config = dict(
    train_examples=26041,
    input='waveform_16khz',
    head_dim=64,
    fused_qkv=False,
    bias='all',
    num_experts=32,
    layers=12,
    width=128,
    positions='sincos',
    lr=0.0013,
    beta1=0.9,
)
Rows from block 9 of a small audio frame classifier, named by matrix and row number. Rows with one number within an expert belong to one neuron, the router's apart. Each number is 500 + 50 x the weight over its row's rms, rounded and kept within 0 to 999. All counts start at 0. Numbers have three digits each.
After each expert's rows are labels from the 100 clips, of 14976, where the router gives the expert most weight on average: "responds to" is what is common among them. Only what is clearly more common there than usual is listed. The data: synthesised sound scenes: up to three everyday sounds over a background.
# router: router (model.blocks.9.mlp.router.weight, 32x128), inputs 0-127
# gate: expert gate (model.blocks.9.mlp.gate, 32x64x128), inputs 0-127
# up: expert up (model.blocks.9.mlp.up, 32x64x128), inputs 0-127
# down: expert down (model.blocks.9.mlp.down, 32x128x64, transposed), outputs 0-127

# expert 14
router.14:556482426479480515518516551486532476509476427507502416418530511416506456503431553526526527519595534465546480537555539435435462547474555453565533514461487460544492427569377566459535488478508526434517426546530482552383402439495573557446510444509506575546513489417565630528424456434461435510477578500531559529517523530487511548494605581462515527464519515417505541431489538524527555436409
gate.0:413491508582449514485457426469476463452552495478517519524526466503539502530411489542583513477498481396494441557561455448488593574418519560500480416570595485472543491523437497586518514503540563452522409433541468537571538585588487560530530469496478482547570553542480577540476544487496501471528520526602540575476510545499424506497480556528393462556508464377457475554569473490573410465590
up.0:570497462488458538473429442427432421541466560495525510515453463532447511460474503469424552513564500496547520549505585466559496468528450408498465572546340494437416589494502528438474448484456531436526517444476582500480497476471429498512448572447493561482522433565426518623568487491483584555477443528466474421557431519479464440566533393556446549531485561535490487489413504473542475528413
down.0:490471551443512408519538482513406494453481521441536512444615488568459474503598508502530461516554580528517501526508470454499505459548625498441537486497551490464507510375530501478468484573530484439508586528524471475536485503454463521589495608523505543471473538527481507467464534489415548530501493605556426470487556523561467466548583436523534423402451592558489445449574404655471536510516
responds to: spray hiss; first sound: spray hiss

# expert 3
router.3:411450411549508496549584450444564470528494424570455480573555527570513526449443463416444488504506475386503371537524492449468564514482461452565496465478521589497531449540390455511556485549536495516514447442574566541463511506502458444537513514604488569556597436463509529516483432485554553465535538472482461501436415502466514417450556558436499469521452531559476461421430550461581512436487
gate.0:427554507432478453493456500572492441484494570497504558372462379496504554502571543504476515461538529454558418593458381445536462488517504430471481505417520460488504460456454456500526505445535543587529487481496518442524491528511503508513559570555467583466441428412460414468475447553512586548456513535536524463582482513432444431472508424489535495517597592575549570424613493463483530538524
up.0:579617473526462455385450471511425371468545484503541512525442546523592411533604487540513532501517464502406609562457498536500440517538581482535521521480410476468484507508479538472521505508438541491528536469458498411591413414431486642555548466493590508456508492443508471516522415499518481479587524484462556513494457460422534474510481576553561524494556493459539493525407494517490457558491
down.0:560501532469514531423570522479425475483493552509504497492448534516539483476407509495565550542484389486510598487555460411497459461568541456484399499467548460562523531579602462449502561495436446535520570522481473516491517506559496417581577412480456507522422510341528480518459532485557532427569582507511483434556431536501494517519576532417512518501640552490518479529423463420502478520447
responds to: number of sounds: 1; background: none; door slam; first sound: door slam

# expert 22
router.22:565432488480494570467460490556548516547469461523536491527449534543532420403442443421506499421396451524505415505613507415537449539440538437591513505419489478467544549586534575389558507557466491547471518432490520596580444584584543449549517552443573431485491544445500565544535560457466494596463505528445552520471552453443539535470492529554517453504523509539532496449457517427489504451525
gate.0:504518526410480441572506501530506529597476571490470424544530514517554498486514492428378422502480415511542522458526487501481527580485522462491588443449495518360445449592581479545553447464517584566567458492471485570522387504525564462512447462469483501523508510533377541573543474473590476499460476578547534516483413528515414522450515446552574499501497530496461526542434474502647515520513
up.0:504436516560570575511553455491591517450499471588470604631403455505449425517466528533541565560496535547521500529572529498556534557498545491502426504443520527575552536530470477498423567597522526426403543527507497473444569538504446504498610516544551506528507506476549414421434526510504586534512576468412498514490555491485530544505508562468554508549457553560511518547559568467380552544557
down.0:549572487525425550423425501542505449464515532420450496413512492541541503449488543466486436486600513521452485458516436435552522431518434471463503585490575421540434519372467480501428490514480470521515495596528532580533468422553600472521534555431550463512460436435528481509539566476502534537463479547500530626477538551560581409490488576529469565535578553571512503435560563494579482556506
responds to: church bell; first sound: church bell; doorbell; first sound: doorbell

# expert 19
router.19:491608516580536462481482570545535441500495469569473534499509519425517443401389399414444466411430505461535486499485552448503470491504597461450485421521538470487521453472592548544571493556566526583597457452495411512468533502572449511519551488548527507512497528542560522432522565484443551488462487528482443405460492516453592481489517600451542419489503498506568523509617550472606502477499
gate.0:452428560438481433450417564513468510480514422559454480426419517483543555475504490502538532490467530494472544443490566508459605479486542470506545517447516467457435593512573427580538458472535500458472417428477480494447611456561485545495438480443504466478498513469429510344527427552483483530447511548497455401520498435582557588534472528481560494433523426532527521458584577481559548589440
up.0:449352501495461433453428523492422523466535403548485450369437506491518544505459510502531577503530520509503516479555567501459581512453524495512521482434467462456441622507577435571552472478524476496537427416457520491455615494521536562491434515424511420494512512510403501405496466511546493528449509533444457405522508427574551542507483550499557521455505384526518527467520544506568510604444
down.0:522516500482551481454560527554497534518531482589471387537504477477476386566508545473545509567468555536537538528579561507478511451514572521491601455453440466412496567536548454501527483431507523490447505447461411460576563478459481498457486561501431466523585555500434462488478483568496461438475546413487471466507461445550374467488615480510446485464551454557419401442614582435466530431488
responds to: crying baby; first sound: crying baby

# expert 24
router.24:546422507466505451518541454513453524560547495457374433508427455433536408579453473580455444526489499432569536483469504478484535554509587489522455438525489499539497428462495592460415570597546392581447512498532511415561568506528449553464491548491516493466527451530442446520478467470429560578516568550546429419543468443454494499451556544547411422464467488508517534439422451443506540529559
gate.0:473555507476544469368454472537501422522482580518512395488451573470550553488572492496357486500406433595508518550533472566597488497457529485461458512460459483424477540550562560557501477504554549486473476535495531462604490587470650567521566396526494484551487549482538529596548476523463528482534416482478497516550527451519523499408499516558453532424485448564454440541525521452521460484478
up.0:482507486514512452636384555484512536596501536490493483481449468569512540418535437580529538489540492464499575508382467376455491505576476412464490449550483539536407509508497447441392458504394556575507531498490540512497511536498461484408464568477470508462533557493539527541543466439551492484583377486494538480490414536461492475603456518482538408490484545413559480532532464576479513483462
down.0:475507567516468415466549559427485535513460458470379512438521475509538549530515458392400504494538544507443426526501366454433577474452508480460564498520522566441477501513565524548479409502522444483406520457484540500483500448478487518549358469540487528620465489500508494418398540570501493500470604529484542488480454551553440566424468540560466464426553514531478502489498412554455582517536
responds to: zipper; first sound: zipper; sawing

# expert 0
router.0:460504446564493453475532515522451415433482554577442521586492483430523564578508469477566508481510445533533482503567473445460524552508512521454528375436576413443463499438454469444579452467626445495514455380469509531447489580487454517467446436568423520488443419519434513493477424579487464457497474470547527472400442490515463480445538513583461434516479426436482477502412448545576463520458
gate.0:448538607527436432414528489544417440489522544533475519402502469484505550613480534458506489416475554446472513389547551451517453523522578579503524549447552503455497486475439492433522482463561489530570409485580482474466511497499494481475520444380449471489406385461483582483506478490521503465541476584469582500543414514597520495499509561513543482471467431538544424559504454456587416501424
up.0:560521429429502579480487460523507491524583559498512469563435538525393381383464531546584485542438418494549545520497478497543523495464498443504512529586437558480557553542476504482533552526454497493541470506521518592502470493511533558450463501641534525479555518600522492592450489543452399502452539468480422575575427438473587472581447493556560526545499570498462515428447498491538458586505
down.0:460512522599379542421583424565561505472401494448485505489503501459502458520569577513457548487513524627439486527396512463492477524459486490535491601482470469430503473518438486486509564518437560448522514610525459435453433589514528536496541543497530539421463462390558494544461465413507545488513447462631484470410601567480444495450534504457444453484540536513491442543497492557504487530451
responds to: ball bouncing; first sound: ball bouncing

# expert 29
router.29:559527554534571434570495478435546510576448443564596446467556571440521508537527502467473464549579465582619422484571490432537519490493466540522526467507425579543566566535467462452557426553499499472469470530464454520443533540416458482522563555528524475518582466431548549539447471597498441602426586432482521444549447521446548588547477475464503405534557570486519521530492459498520529511565
gate.0:443569455525462517449455520457460530475605563486536497531457397495565474557458522349435481455541544509479499500470464581480511490488625389552536466501552431559490500491478499517449524498484456554494477452488536514528577550550613481580563500513589493526513530554347445495472510502470558425509443594515442459446495556485428428466441563541501505534532420523537515485488441603514491505471
up.0:488494529539476490551555492492526583553479486574538499516395482475374449504594516558524573522507574534528517528555517520606518491447531461403425482580418446395402519492528623511514506551473498491493387454440492499481541494535450543487483487573419483469524508423418366422498460552536536440480484488482535449554513460477520530516452504493497551578571465583422485432482517531507459565512
down.0:481569509453499490500524547435423498526523515527483474569559517472497573530588612433487535501462512575542510453475416478479565480529539470563394480513509478541566531494583485580437508473552548507424420532543367435508483602524519511490524539420511541560459413487460506532512505480523487583497462497445530471575508483425509553462486585429575535474533570365510597562530381465493510462506
responds to: whistle; first sound: whistle

# expert 30
router.30:560467535432470418433544550537551576474467572527404533552480551464503526564446483467449533519438566533494521476534582491475526468406596458448564450411463441465484519480460594480500560514481485406572432507448544521603504479451560483402473471549497447549507519529439521444450534522511434432510535537473593530456456499550390543487470501500393588565488548468520479439538442549583560506477
gate.0:386564445488566514573500443449423541517532554368494479536589399430521502477592505454464377439510512459546471531540443516531479552557423509462420525529521517449350494434483499494500545505479499435497590467495504512507495474470458479501519514530494460465566554476473472494454456476435416508563454550530478492513527440536567439631476533464509461519469465544515581491557545538575516452612
up.0:521481485542528530502460466393484510502567495501493545535581560479554593533462580600508484457607493383539465475470546477466440516411528484400536468494522536534426495402525517511528484490541516454460496442504478580515475463505525541484474488477410448497542491584571470468578516559605517463541500622534489434546403499576449485522559460533608495551437469462498431372466482486500430547492
down.0:401419484481558551440408455462458562489562501598477494495551498507555463528474511548441427436560655492562474550475529477557469562542536553545507590563497533378512472493569496537546494562549446476518539434486480531487499479480542522556454473515527491538487492397521483462538483471640453506459405517449523461434555479534547457521500519530517492487496548616482479514529381496501630470475
responds to: number of sounds: 1; vacuum cleaner; first sound: whoosh